Rows from block 2, named by matrix and row number. Each number is 128 + 24 x the weight over its row's rms, rounded and kept within 0 to 255. All counts start at 0. After the name is the row's rms in percent of the matrix's.
# convs0: expand pointwise conv (model.blocks.2.convs.0.weight, 576x96x1), inputs 0-95
convs0.255 101 [104 127 189 111 148 117 136 114 157  93 160 145 190  85 151 152 123  92 152 126 145 118 131 135 109 140 128 165 166 161 142 135 110 130 179 147 117 142 131 130 148 162 147 135 165 110 104 149 102  75 143 159 166 155 122 145 165 127 140 100 100 142 138 135 145 159 120 154 111 123 158 172 155 100 130 123 147 135 165 109 131 159 104 115 126 114 156 131 156 107 155 124 149 124 133 135]
convs0.256 075 [116 132 183 174 115 125 133 108 125  90 134 137 114 117 110 103 139 114  95 121 101 176 126 120 136 125 116  99 135 119 146 152  87 137 104 126  89 130 174 124 147 105 185 143 130 153 124 111 105  98 139 141  93 127 138 121 174 115 122 135 119 139 179 142 132 138 174 107  82 142 139 140 123 122 125 129 109 127 108 140 112 138 150 169 122 156 138 122 159  95  67 145  96 175 131 164]
convs0.257 130 [106 170 124 106 124  82 118 134 111 119 121 115 122 147  97 136 149 115 139 142  96 148  64 114 122 154 140 129 168 132  97  98 183 101 142 123 160 158 175  96 152 114 165 145 155 136 133 105 109 120 122 143 107 133  86 152 141  82 134 136  80 185 138 111 135 107 143 141 113 154 116 114 134 174 144 124 121 107 122 141 139 151 153 111 152 116 115 130  94  70 116 116 116 137 134 135]
convs0.258 076 [121 113 131 152 138 161  70 127 108  95 129 101 120 153 128 151 107 121 120 137 189 143 155 142 119 151 141 139 105 127 166 102 106 106 154  93 147 145 130 112 104 128 106 128 139 175  94 120 134  80 135 153 120 122 103 131 152  96 134 151 123 163 151 128 100 105 138 114 121 155 107 116 129 113 123  55 142 124 163 115 134 132 126 105 118  67 115 144  83 119 120 127 127 177 159 157]
convs0.259 116 [134 142 154 126  82 115 118 129 134 129 110 127 122 100 131 116 113 153 115 204 153 147 122 131  87 140 129 159 150 151 132 122 125 159 116 123 121 117 113 111 147  96 111 122 157 113 105  79 153 118 167 134 172  77 146 130 134 153 162 107 143 137 110 144  96 108 131 127 131 128 129 106 128 148 184 149 113 115  70 108  52 116 146 119 152 147 135 111  94  83 131 129 128 141 129 137]
convs0.260 062 [115 137  96 140 117 125 123  99  67 115 159  64 113 153 153 120 126  89  90 141 130 113 114 122  76  80 125 109 138 166 136 155 120 144 164 102  99 146 101 137 125 127 193 162 111 116 123 141 137 109 100 125  97 125 148 151 165 115 161 141 124 113 151 124  94 135  92 118 159 133 124 138 158 148 155 135 107 117 131 106 160 144 109 117 121 132 139 136  97 124 126 160 142 139 106  80]
convs0.261 102 [167 118 160 147 156 127 158 124 118 132 146 155 161  75 144 144 166 115 117 157 143 136  92 134 170 113 136  93 157 132 108 119  99 141 143 131 134 134 131 161  92 139 130 108 158 150 124 105 120 108 129 132 114 104 128 131 148  98 128 159 118 111 104 108 106  64 118 114 105 104 158 117 134  97 133 133 173 135 119 171 111 116 124 120  90 130 117 116 141 126 210 122  91 167 157 115]
convs0.262 052 [154 181 135 139 143 133  75 146 125 117 150  95 149 146 123  86 100 132 170 145  97 130 120  98 109 104 147 116 151 131 115 141 114 107 114  95 135 153 119 113 144 152  87 137 142 118 145 113 120  86 156 139 100 146 146 113 120 133 101 187 167  97 157 106 152 110 136 184 166 145 173 110 137 145 127 125 127 124 133 137 142 120  85 102 153 165 106 153 140 111 122 119 150 108  85 120]
convs0.263 091 [ 90 121 123 117 153 116 123  98 143 154 136 124 165 118 105 147  91 118 123 137 175 105 143 150 113 133 148  94 104  72 124 157 124 176  83 120 132 148 125 172 106 179  91 125 106  91 154 108  75 114 162 135 136 114 117 141 145 139 136 124 120 133 115 138 106 126 133 163 163 147 153 131 121 128 138 149 134 159 115 169 119 169 136 105 137 166 141 143 123 111  98 115  85 148  83 116]
convs0.264 091 [ 87 156 142  89 128 132 132 154 106 140 147 120 130 155 109 153 125 126  99 154 131 129 134 130 150 110 102 129 165 142 107 143  85 163 154 125 121  94 164 154 112 109 150 116 173 145 126  99 114  99  97 119 125 107 144 159 119 140 157  89 113 113  94 105  75 119 148 126 114 181 149 128 123 144  98 150 111 120 167 143 106 150 146 121 185  96 112 117 141  89 118  83 119 160 101 147]
convs0.265 117 [163 106 131 109 137 123 154 120 148 134 103  79 122 157 133 162 139 163 145  92 146 156 144 141 147 115 148 126 131 121 120 114 120 116 113 172 127 131 146 126 118 132 142 157  99 105 146 110  73 136 123 110  80 111 142  99  96 113 163  62 106 152 101 128 179 114  98 116 116 136 181 115 114  93 137 134 107 108 128  90 124 122 145 163  88 129  85 124 115 115 137 100  99 124 147 163]
convs0.266 154 [ 96 177 107 144 130 138 136 110 128 132 150 124 147 114 121 135 126 137 174 132 125 134  91  87 165 157 104 135 134 111 190 115 139  88 126 103 121 152  99 141 149 112 133 151 114 158 160 105 136 147 131 121 134 143 129 193 130 140 119 128 119 155 128 140 124 137 110 165 108 120 117  85 154 127 122  78 119 135 116  62 167 125 180 106 126 127 131  97 144 117 105 106  79  99 146 126]
convs0.267 070 [141 135 123 146 138 114 109 172 109 150  93 121 148 124 111 129  95 138 129 117 149 131  99 142 155 107 100 115 100 186 115 116 113 119 149  84  96 112  98  73  98 138 140 111 112 138 166 132 139 141 109 139 146 149 157 101 170 139 157  74 129 142  68 123 155 126 105 174  79 102 137 108 163 159 121 136 113 129 159 134 128 145 123 121 117 112  98 128 110 163 148 158 102 109 135 142]
convs0.268 065 [ 83 115 165 152  76 141 105 125 124 135 156 110 127 145 165 138 133  95  88 151 149 143 125 121 156 136  77 123  73 133 124 138 124 130 111 125 108 127  99 137 108 126 115 156 118  96 113  79 138  90  94 136 173 154 139 130 126 121 167 132 136 118 150 128 161 169 163 129 103 106 150 108 138 162 169 108 141 115 147 148 169 131 165 129 138 145 149 108 158 114 128 133  86 147 102 159]
convs0.269 108 [ 70 163 117 121  98 136 160  88  88 151 117 118 136 173 137 135 109 115 140 149 153 105 155 135 115 156 118 136 107 117 145  98 133 107 152 140 121 148 143 129 113 124 150 127 130  89 117 128 148 127 164 129  93 143 145 104 161 139 122 156  89 188 124 131  62 156  97 143 166 158 120 137 146 172 128 144 107  93 127  97 148 147 154 167 147 129 149 129 108 127 130 162 114 151 104 153]
convs0.270 152 [123 108  94  91  75 132 147 121 122 166 169 123 112 142 134 149 155  71 103 163 134 117 118  98 135 177  97 171 101 126 130 147 129 134 131 144 142 109 168 115 131 128  90 141 168 144 128 136  92 129  97 143 153 140 113 147 136 134 103 147 153 146 110 164 141 112 152 106 136 144 125  93 103  90 182 145 123 114 128 111 112 128 149  87 133 128 123 135 138 100 112  89 115 141  98 180]
convs0.271 087 [120 194 132 127 135  87 151 117 134  92 113 143 132 117  95 124 146 129 168 137 124 117 162 103 135 117 164 126 130  97 145 135 130  90 155 107 136 129 128 101 130 145 143 101 137 127 125 159 141 146 126 115 138 131 125 169 132 125 103 107 163  78 106 143 146  94 126 106 134 120 127  88  71  98 179  82 113 122 110  78 122 132 101 111 147 180 145 110 150 154 156 158 122 109  95 112]
convs0.272 019 [ 73 152 118 228 125 136 125 127  92 111 128 140 127 139 125 139 147 144 164 122 153 177 127 130 130 125 143 117  91 125 147 114 140 131 120 143 138 144  85 122 144  92 152  77 145 128 111  96 113 150 126 153 115  95 134 108 129 120 109 154 107 119 140 117 100  99 162 173 117 146 133 177 146 129 153 128 116 179 114 134 104 152 122 143 149 116 122 151 127 157 136 135 166 149 165 123]
convs0.273 093 [119 127 123 112 120 104 117 107 133 158 127 136 160 137 125 154  99  80 104 109 190 133 121 113 133 123 173 130 120 118 108 103 128 105 166 160 153 107 132  93 124 125 135 141 163 154 141 114 112 115 103 133 108 157 134  99 160 130 135 135  93 113 111  98 160 145 141 103 107 154 128 107 139 152 118 153  87 116 154 186 131 168  90 154 165 135 128 188 123 142  97 162 158 145  90 128]
convs0.274 077 [112 150  91 137 145 134 100 109 138 108 122 144  95 117  98 123 160 149 128 150 100 126 141 112 125  97 123 108 109 159 132 156 112  67 125  95 123  91 187 105 117 102 150 137 186  98  97 121 136 123 137 163 123 147  89 153 156 168  82 108 119 135 164 136 129 102 151 148 126 123 157 134 109 105 100  98 144 120 177 124  86 104  87 141 121 153 105 108 153 126 127 134 133 131 136 118]
convs0.275 105 [150 153 172 120 128 138 134  91 137  97 161 161 136 174  69 134  64 129 137 168  95 159 136  78 137 139 115  94 143 114 121 113 125 147 150 166 118 153 158 168 110 143 165 163  96 120 117 145 137 137 136 123  99 117 129  86 126 150 131 114  83 108 137 167 135 128 106 148 129 123  94 107 125 148 102 120 137 129 111 114 138 143 152 141 112 100 136 157 116 166  90 138 130 121 148 104]
convs0.276 123 [125 167 107  93 137 113  96 101 164 134 106 135 115 150 102  95 139 121 103  62  41 148 133 108 130 121 110 143 115 104 162 138  73 190 130 139 153 150 146  83 113 101 128 128 134 130  99 133 113 137 147 131 124 116 131 121 137 168 121  98  94 100 140 130 120 150 132 158 124 105 153 146 118 149 127 112 118  83 132 113 184 123 134 126 119 126 124 124 107 118 117 157 124 155 125 130]
convs0.277 090 [136 146 130 140 158 117 151 126 151 120 127 112 115 128 143 153 179 132 103 130 183 151  81 105  87 131 165 138 146 146 128 118 118 155 131 120 114 124 102 139  92  94 126 123 131  94 138  98  96 110 140 157 129 155 115 112 131 133 127  92 111 158 117 124 107 125 128  92 132 193  68 137 113 122 134  75 165 119 159 173 151 125 134  97 134 118 122 117 138  89 153 109 101  79 143 141]
convs0.278 089 [ 81 110 164 107 153 110 112  96 145  95 135 166 156 123 172 107  97 130 154  99 110 103 100 157 100 162 106 139 118 120 118 111 139 150 141 173 110 151 150 135 120 162 127 115  99 121 112 113  92  58 140  76 157 126 174 125 135 126 126 154 150 123 154 100  70 126 167 152 141 135 137 140 134 148 129 116 118 115 111 131 114 132 123 106 147 129 157 147 105 118 173 146 146 147 121 121]
convs0.279 116 [152 124  96  91 150 132 161 118 127 132  74 110 137 142 124 128  91  84 123 142 136 164 151 168 136 126 106 109  88 123 134 133 167 137  98 132 156 129 106  93 130 165 142 113 119 129 157 138 143 107 142 108 122 160  76 111 132 157 134 144  85 125 128 105 100 130 136  71 137  76 165 134 149 171 123 101 126 144 142 149 129  96 105 130 144 131 135 124 185 125 104 113 135 154 124  86]
convs0.280 093 [117 154 123 120 133 109 157  80 163 122 129 127 122  98 143 170 105  95 129 138 151 147  93 132 105 137  78 133 140 127 150 129 107 171 132 141 125 128 168 156 115 148 123 103 158 139 136  90  70 122  98  87 109 118  89 163 141 130 130 132 129 108  72 105 127  73 160 163 125 159 117 118  78 123  96 145 135  95 148 141 127 109 142 147 129 102 133 157 113 139 160 106 106 131 115 136]
convs0.281 100 [164 106 128 108 125  96 158 128 117  86  86  99 125 102  81 152 106 114 135 174 129 138 167 123 104 172 143 131 117 105 140 132 165 139 113 116 162 117  87  93 128 100 142 158 146 139 110 102 135 138 137 139 139 133 165 134 132 128 115  97 158 130 161 132 134 119 102  99 133 162 131 123 121  72 138 129  93 105 137 166  83 137 115 170 130 118 158 114 136 143 143  60 148 126 132 112]
convs0.282 067 [138 104 141 112 153 136 148 133 130  98 133 131  65 122 139 113 111 131 151 156 155 112 153 129 102 160 135 105 145 164  78 138 121 118 135 126  98  88 154 115 132 135 159 155 162 146 143 120  82 164 114 154 138 122 128 133 135 156 172 121 102 112 149 118 170 116 115 135 136 132 141 128 101 124 118 167 158 163 194 113 117 144 125 110  83 119 114 153 114 119  86 137  79 148 149 168]
convs0.283 110 [139 160 100 134 137 147 107  93 142 109 121 107  87 158 166 120 129 153 128 145 141 104  98 154 137 160  81 140 127  96  85 116 121 117 105 128 128 121 156  98 133 149 157 138 199 138 148 121 120 116 124 144 152 115 128 137 117 122 128 133  89 155 145 154 129 135 145 119 142 103 139 190 127 117 106 147 146 124 185 110 114 107 118 125 108 119  93 148 133 137  92 117  89 159 199 113]
convs0.284 085 [160 154 134 135 127 124 106 136 117 118 135 131 136 105 156 133 131 130 103 132 130  80 111 147 123  82 111 168 166  98 135 131 158 142 159 134  90 149 120  71 110 180 134 138 134 163 169 124 113 199 146 158 176 111  82 106 127 100 149 123 124 122 160 139 161 178 110 139 129 127 133 129 115 149 110 147 134 140 115 106 141  81 111 152 110 122 103 124  96 131 128 105  98 127  99 137]
convs0.285 122 [135 113 120 103 169 120 133 172  58  76 155 151 113 147 152 123 114 119 108 106  95 117 119 160 109 120 137 136 115 126 129 163  99 137 116 141 147 143 104 105  96 144 114  97 113 168 178 140 114 118 100 123 110 107 128 134 142  76 121 182 119 102 130 148 135 134 108 151 109 120 108 123 138 125 142 117 115 107 138 121 108 103 125 152 108 120 124 166 136 151  72 174 181 152 106 128]
convs0.286 104 [115  96 119  81 102 131 138 121 160 140 113 148 105 128  97 120 120 143 149 132 119 132 115  95 193 136 112  90 114 124 182 119 119 148 169 116 137 130 166 146 111 154 160 114 140 108  99 107 129 110 113  87 116 119 149 156  80  96 157 139 131 103 161 188 147 123  91 121 126 137  66 148 157 139 135 130 107 119 139 110 124 117 116 141 139 122 168 101 106 112 105 132 163  93 116 134]
convs0.287 114 [110 124 163  89 143 149  80 117 107 125 174 127 118 127 156 125  99 127 113 103 149 103 136 103  98 144  93 130 132 138 106 116  83 140 152 118 110 108 182 111 125 128 119 162 133  75 132 143 147 109  68 141 160 143  88 144 104 134 102 133 127 170  92  89 157 123 152  98 107  88 149 138 116  84 156 127 145 119  92 146 149 153 113 151 148 145 144 138 132 121 151 125 106 143 128 101]
convs0.288 126 [119 134 148 137 125 140 100 123 118 161 124 147 120 100 126 140 109 132 136 134 135 127 111 124  99 129 154 142 117 117 169 140 108 152 114  99 128 182 179 117 104 107 127 109 146 109 125  78 109 109 150 142  96 108  98 173 133 152 111 141 156 129 116 101 158 117  82 120 114 109  97 151  74 143 107  89 110 107 150 101 103 105 118 200  94 128 155 146 143 132 155 163 112 141  96 163]
convs0.289 150 [133 125 133 142 134 115 121 118 168 108 116 123 144 136 127 138 156 119 117 169  82 156 131 124 125 163 124  95 156 114 103 114 206  96 165 105 175 135 121 107 101 112 122 126 158 177 122 103 134 148 145 134  95 120  95 163 194 115 148 133  87 159 133  95 121 135 146 155 104 102 111 103 113 143 118 123  79 107 120 121 160 139 161 115 138 112 103 106 113 103 126 117 108 143 146 112]
convs0.290 022 [112 185 137 100 105 151  99 143 113 138 105 108 167 137 107  97 122 179 120 135 146 125 115 119 128 145  95 144 112 140 144 145 145 117 125  98 114 110 147 130 124 130 134 159  82 156 131 124 122 123 152 162  99 138 128 129 101  97 124 128 198  97 100 120 110 117 166 161 161 155 133 116 145 121 118 106 108 137 132 138 131 106 119 114 146  96 121 106 165 125 139 126 149 162  33 126]
convs0.291 081 [150 140 130 125 130  93 158 137 155 139 119 127 150 114 124  97 125 135 150 103 144 165 130 136 173 126 144 117 145 121  86 150 128 137 107  84 133 146 131 125 193 116  65 134 129 140  82 136 135 171 128  87 132 124  84 151 110 112 167 125 146 115 135 164  96  85  92 110 115 107 147 127 125 110 103 115 122 107  95 139 159 104 142 146 150 136 153 152 161 107 144 112 178 160 158 116]
convs0.292 110 [118 154 118 136 117 107 184 107 144 114 134 147  97 118 126 146 140 106  97 148 126 126 151  91 124 127 134 163 148 115 158 126 102 173 140  67 138  83 138 158 129 112 147 120  96 128 144 142  88 137 141  99 155 161 155  96 148  97 128 117  86 151 116 154 150  53 125 126 118 120 136 120 105 163 121 106 143 117 135 123 151 170 115 131 195 167 138 117 113 124 122 129 149 133 122 135]
convs0.293 081 [ 98 120  91  74  98 123 100  99  73 154 149 128  88 109 177 110 147 170 125 135 150 155 138 142 130 101 116 150 104  93 134 131 146 119 121 128  95 181 119 110 109  96 135 138 127 144 167 165 162 115 154 125 112 134 121 122 141 119 124  64 143 135 144 177 120 138 183  91 140 100 134 150 147 155 135 112 130 142  98 120 146 134 138 134 133 152 153 167 120 152 141 130 121 134 124 119]
convs0.294 069 [ 90 109 103 122 115 136 102 129 167 112 172 166 137  73 121 128 119 126 184 131 149 101 122 123 155 149 134 127 137 131 165 161 127 132 122 184 126  74 166 128 156 119 115 152 145 142 136 100 176 114 161 122 138 124 118 146 113 150 121 129 110 137 132 129 158 106 131  89 113 177 131 139  93 113 110  87 137  90 153  87 126 134 141 122 135 153 127 146 142 131 106 132 155  86 160  96]
convs0.295 112 [ 81 100 126 121 140 117 152 111 154 164 135 134 136 143 131 152 116 102 151 147 148 108 110 171  81 128  84 109 127 139 116 115 121  77  70 100 146 117 169  88 128 103 150 101 113 124  98 135  84  98 143 120 101 115 130 155 144 120 118 119 130 138 154 110 118 130 124 130  65 119 138 128 129 143  98 144 134 160  95 146  79 145  97 100 117 125 134 121  97 153 133 100 137 128 166  82]
convs0.296 119 [130 146 114 115 142 103 160 159  83 128 139 144 119 127 140 132 125 156 132  79 109 138 116 142 161 126 107 109 134 128 165 140 116 127 120 129 157 106  96  77  91 137  95 106  99 201  91 106 135 140 156 134 106 107 134 125 150 148 103 118 104 144 133 136  77  95  89 130 136 134 187 124 153 160 119 115  94 112 124  89  99  94 142 147 136 137 122 124 137  99 129 123 145 149  87  94]
convs0.297 118 [134 157 120 100  89 156 115 137 135 160  93 167 132 101 122 142 163 155 121 115 108 134 141  95 153  92  94  99 171 114 135 122 178 136 152 145 136  96 109  88 136 145 111 148 126 121 121  80 165 174  87 122 146 115 114 118  65 153 134 113 164 147 125 116 129 133 132 117  76 115 110 105 129 121 152 134 123 148 104 160 128 111 148  92 134 103  95 131  94 119 114 104 146 133 140  99]
convs0.298 133 [107 132  44 129 142 121 138 122 155 128 132 121 147 121 153 145 133 133 117 178 109 121  85 152  74 128 136 149 114 103 136 155 160 125  75 175 147 124 171  93  89 128 149 119  97 136 122 132 121 134 108 133 152 110 141 139  88 144 125  88 135 105 124  90  82 142 106  70 113 133 129 139 147 126 106 111 151 140 158 118 111 120 132 119 110 127 172 101  97 146 159 133 133 124 134 129]
convs0.299 099 [142 156  94 116 165 151 132 173 128 132 120 120 176 102 123 145 105 107 109 151 149  98 135 155 115  78 147 135 163 160 133 129 100 136 125 128 112 103 101  80 102 155 105 130 120 118 131 150 157 109 125 126 122  68 114 134 155 151 186 103 164 107 114 130 117 188 122 123 100 120 145 162 139 135 120 141 120 110  90 114 160 146 140 106 113 177 145 113 134 115 135 121 154 150 165 111]
convs0.300 141 [159 125 143 122  98 125 114 110 156 127 109 104 142 133 144 149  88 160 115 108 132 112 141 135 146 133 117 129  97 112 125 103 114 120 149 111 142 146 128 135 117 120 165 108 111 117 118 111 119 129 141 107  61 116 154  97 132 164 131 143 135 122 110 126  75  81 108 123 134 105 107 154 116 109 125 154 141 136 122 130 133 103 183 154 111  45 138 187 127  66 140  86 124 139  95 123]
convs0.301 075 [113 128 161 117 114 130  66 111 166 140 128 150 152 100 132 112 152 135 143 124  95 136 136  91 110 112 106 118 128 134 138 104 140 161 168 120 130 129 149 134 183 127 131 160 186 139  96 129 111 156 145 157 116  89 109 139  94 136 132 144 145 136 112 136 126 118 140 181  80 160  83 129  90 137 127 128 104 117 146 166 135 128 139 153 115 151 168 117 158 166 104  91  92 102 130 143]
convs0.302 108 [100 113 147 116 110 110 127 122 100 137 146 153 153  84 119 121 151 157 136 113 164 106 143  93 126 105 113 129 129 117 142 124 155 173 138 143 142 130 139 147  88 138 142  87 111 131 132 183 139  82 112 133 131 150  97 158 151 142 106  88 104 125 137 157 166 146 117 143 107 146 156 108 135 164  84 150 132 123 133 112 138 116 119 149 136 103 168 118 188 107 165 122 126  85 118  66]
convs0.303 084 [141 125 110 135 147  93 128 155 138 128 147 108 137 148 118 116 152 134 133 130  73 101  96 127 147 100 109 135 101 141 154 168 151 140 127 119 118  97 138 112 130 117  99 126 111 114 133 136 108 117 135 133 132  90  95 114 119 152 153 124 164 136 141 132 120 133  68 159  74 121  95 149  88 132  87 167 152 152 120 140 168 126 160 114 134 130 142 102  56 105 117 128  71 118  88 162]
convs0.304 143 [138 118 167 127 142 142 131 130 213 133 103 104 116 131 122  88 141 120 108  96 148 122 116 120 123 118 147 113 122 139 143 115 110 112  90 173 133 115 158 129 125 113 125 120 107 122 124 128  75 114 140 137 147 131 136 111 119 121 112  96 100 139 107 137 143 133 137 143 147 149 168  78 126  76 121 140  92 149 118  89 112 171 169 123  96 150  88 129 141  95 120  96 115 155  94 188]
convs0.305 162 [108 165 109 124 105 124 151 190 144 116 100 125 127 117 119 104 120 130 131 132 118 156  78 127 153 141 106 155 126 103 112 106  91  89 134 116  80 135 112 138 126 126 145 146 137 124 138 139 121 116 133 128 137 122 158 162 133 122 123 106 144 115 122 135 146 129 154 127 130 110 107  63 238 129 108 120 121 165 136 142 124 102 166 119  95 111 132 143  97 120 136 101 106 117  94 168]
convs0.306 114 [150 105  97  97 161 154 102 146 172 120 129 119 129 129 136 124 145 146 122 125 140 113 140 123 146 140 152 147 100 119 101  96 131 195  96 123 134 149 151 117 110 127 136 107 101 126 135 113 177 128 179 119 140 121 159 158 141 139  43 113  91 120 125 127 132 130 118 168 140 129 108 121 124 147 144 151 114 137  88  94  95 129 113  78 108 107 131  95 154  81  90 109 140 113 147 125]
convs0.307 111 [122 104 127  84 124 122 151 106 151  97  85 158  88 112 101 125 145 130 125 183 125 123 140 100 135 113 130 108 155  89 118 133 137 121  86 148 114 103 156 141 116 121  99 142 106 163  87  98 106 167  82  98 129  92 137 121 102 130  99 170 108 155 119 127 113 100  92 132 145 113 135 102 125 106  88 138  84 146 137 158 124 149 156 141 126 104  83 147 166 139 119 106 111 143 142  98]
convs0.308 113 [167 148 114 102 111  77  81 170 125 141 111 183 100 136 165 128  71 168 158 142 116 144 122 152 153 161 132 130 165 151  76 133 126 108 151 128 137 139 103 118 125 106 155 121 142  87  97 136 120 102 117 132 153 108 155 107 120  82  81 120 122 160 153 163 121 123 131 144 108 150 120 170 118 118 135 106 141 147 161 151 137 137 134 113 127 129 143 103 143 124 155 124 137 138 104 159]
convs0.309 092 [136 114 131  92 133 113 135 140 162 138 104 111 147 144 123 106 101 102 114  83 166 136 129 111 186 110 105  90 161 145 182 143 143 140 134 112 136  99 117 138 114 146  97 165 126 126 176 142 133  86 115 174 109 114 135 154 112  95 146 166 124 119 161 159  96 100 117 133  84 100 118 152 134 114 157 149  85 111 141 161 147 107 114 120 130 125 160 124  77 137  96 142 115 116 128 114]
convs0.310 053 [136 139 155  90 127 132 106  98  87 151 119 143 125 142  95 134  97 172 151  89  96 137 152 124 152 105 146 138 155 104 102 115 114 127 160 134 115 112 160 115 106 123  95 116 131 107 143 154 125 143  82 155 146 140 143 132 120 174 116 108 115  77 118 104 157 139 112 169  71 136 101 118 151 108  95 155 148 127 143 131 149 127  93 138 121  78  98 114 170 165 130 137 171 133 118 148]
convs0.311 099 [165 134 138 119 167 123 139 149 123 122 171 135 161 128 149 146 146 151 106 132 130 138  87  74 129 158 157 134 115 115 118 108  73 112 109 112 120 143 105 144 150 149 136 134 127 130 127 122 138 104 135 222 166 125 101 139 120 121 173 143 153 132 121 139 141 149 142 121  97 166 172  88 135 158 130 136 130 151 102  99 128 150 153 146 149 149 134 138 115 124 108 128 126 101 195 127]
convs0.312 129 [ 94 123 143 107 154 108 141  83 140 119 137 130 147 175 111 155  85 113 117 145 135 107 162 119 136 143 115 151 111  54 154 144 148 121  97 165 123 166 157 149 108 130  97 100 164  97 122 139 149 170 104 104 154 122  97 135 131 146  96 114 129 115  89 101 158 151 102 155 121 129 120 165  85 106 148 126 121 172 106 121 147 148 164 146 103 126 117 129 126 156 132 119 117 122 111  95]
convs0.313 093 [121 138 127 121 109 138 104 135 108 164 100 138 167  95 114 122 141  96 120 120 118 110 124 145 116  95  73  93 108 140 171 106 127 103 116  82 145 124 130 139 116 131 123 141 139 143 161 144 171 149 141 111 119 101  77 117 137 102 110 137 142  65 137  88 127 115 152 168 120 131 156 127  81 139 130  91 167  84 130 110  94 134 110 144 127 151 162 115 148 133 139  99 110  76 128  99]
convs0.314 077 [123  77 109 112 157 144 132 161 116 134 139 105 129 119 188 136 119 143  85 116 118 103 139 118 146 110 138 143 132 157 180 127 121 154 120  83 135 130 154  93 141 111 169 125  94 157 142 100 140 107 111  99 105 119 150 117 106 100 127 134 146 122  81  89 100 126 151 121 178 164 161  74 159 154 128 174 157 132 136 126 123 124 110 116 140 103 124 109 152 144 148 109 145 135  93 154]
convs0.315 115 [106 150  85 103 106 157 145  81 135 111 101 109 117 116 142  73 153 130 160 140 172 119 147 154  97 138 108 136 104 150 143 120 143 121 110  80 122  91 168 113 123 165 141 127 142 122  77 128 143 152 120 179  98 128  81 124 165 118 119 164 125 119 125 136 110 152 121 150 145 122 145 137 147 165 104 106 108  91 114 150 117  84  82 153 147 118 119 135 150 114 128 118  93 144 132 114]
convs0.316 087 [ 98 133 101 113 114 172 168 139 131 130 115  96  96 112 130 111 115 143 109 111 147 142 119 142 101  96  98 135 131 165 161 105 133 120 166 116 110 130 109 198  84 136 147 128 154 122 132 109 162 109 118 180 103  94  84 119 144 126  94 166 123 118 121  96 102 114  67 135 146 129  83 150 111 131 153 115 117 110 147 121 158 148 118 156 116 106 134 120 128 145 113 115 101 128 104 174]
convs0.317 099 [ 79  97 123 132 135 144 169 127  93 125  92  89 112 131 107 125  89 127 165 120 176 159 142 127 114 100  97 130 129 129 136  91 110 153  80  92 141 104 120 134 155 155 171 148 163  91 102 121 127 133 157 133 115 114 156 150 126 134 139 149 118 145 119  88 118  80 128 105 122 144 127 155 127 178  85 120 109 116 157 154 111 129 128 147 131 100 169 161 155 109 137 143 119 161 126 143]
convs0.318 096 [125 130 162 138 123 123 129 131  99 154 110 127 154 124 150  84 117 152 136  74 117  89 109 108 155 159 118 130 126 127 120 123 146 124 169 135 116 136 117 137 107 100 104 132 115 108 114 153 151 167 130 134 122 147 104 101 168 113 107 100  99 120 118 136 158 137  95 185  80  76 126 147 148 131 134  93 163 192 163 142 147  99 107 114 139 134 138  88 125 124 182 120 134 150 155 143]
convs0.319 110 [127 119 149 125 117 130 108  94 145 109 140 108 116 135 136  93 138 131 147 150 141 163 133  86 141 137 147 123 110 116 147 130 154 143 122 174  82 123 129 135 146 141 108 130 122 113 106 115  68  46 111 112 125 139 140 113 112 120 122 119 120 164 110 134 104  98 105 123 129 117 159 117 149  90 124 159  96  87 135 126 119 142 119 148  49 113 114 157 102 170 147 162 146 180 148 129]
convs0.320 078 [102 161 104 145 131 142 117 102  87 115 184 136  91 121 152 135  96 156  91 138 176  94  91 180 124 141 128 147 136 136 138 114 158 135 117 132  88 121 150 108 102 173 156 127 160 155 136 161 124 125 135 126 123 164 147 118 146 104 147 135 128 136 136 173 157 125 108 128 127 102  98 141 106 159  90 150 128 162 128 109 115 133  87 142  77 119 151 167 142 118 116 141 160 154 114 137]
convs0.321 095 [ 99 126 137 118 118 137 135 138 144 121 107 107 118 129 163 119  94 128 145 135 138 212 148 165 126  61 125 124 130  96 128  90 147 113  92 136 143 131 128 139  92 159 160  92 141 114 146  93 133 120 133 200 106 140 125  81 152 109 105 103 141 106 140 105 123 114 157 157 134 149 103 135 127 121 136 118 151 116 155 115 125 105 169 159 141 142 115 119  89 129 135 123  86 155 101 133]
convs0.322 110 [103 123 135 120 132 143 122  97 160 120 120 117 177 110 115 175 107 149 116 112  73 128 135  92  98 134  97 122 129  99 146 117 163 115 164 137 114 107 102 185 139 136 137 124  96 143 136 128  86  81 118 111  97 117 129 115 118 149 144 111 107 118  82 150 116  77 116 142  93 153  99 133 102 160 156 121 156 105  93 101 129 135 126 107 127 141  92 167 129 123 111 180 165 137 130 127]
convs0.323 110 [145 120 118 127 146 108 148 127 152 109 118 156 116 109 121 100 127 105 132 135  71 120 142 122 141 106 146 133 104 159 114 110  99  73 135 117 145 138 127 169 174 133 124 102 200 114 139  69 139  98  85 162 125  95 129 104 105 159 109 168 139 165 107 155 136 133 118 164  89 128 112 134 121 138 100 136 116 196 119 127 130 123 139 114 109 122 138 124  98 104 132 114 107 107 103 105]
convs0.324 088 [183 150 165 127 188 101 160 123 131  82 126 126  72 107  87 126 104 105 126  81 106 121 128 123  77 117 121 108 165 130 137 157 103 160 115 154  74 135 152 116 133 123 135 161 164 182 135 129  98 158 133 121 122 147 134 157 133 136 113 150 106 169 140 105 131 127 124 126  99 123 131 102 110 160 116 126 139 111 131 141 144 116  98 120 105 150 151 127 128 104 103 116 162 120 114 153]
convs0.395 112 [124 140 142  89 171 127  97 130  82 128 109 132 125 109  97 115  90 137 168 141 132 134 104  96 126 128 132 154 126 142 153 148 149 116 162  96 130 106 108 152 119 139 140 139  87 147 161 169 148 171 130 142 162 119 141 116 153 128 137  86 164 105 120  97 127  69 146 110 108 129 141 106 128 107 153 174  91 131  90 110 110 127 116 116 142 114 124  94 151 136  95 145 109 173 156  83]
convs0.396 077 [ 99 139 143 122  84 137 142 107 122 145 123 161 167 146 147 130 121 116 152 116 148 134 103 111 124 140  90 151 105 151 135  89 161 133 113 130 136  95 128 156 188  95 108 103 165 187 103 114 135 114 109 113 145  91 126 132  75 154 140 142 124 125 105 139  81 119 149 134 161 117 155 112 135 167 124 141 148 108 112 159 152 123 121 131 126 139 191 152 127 128 148 116 141 113 133  65]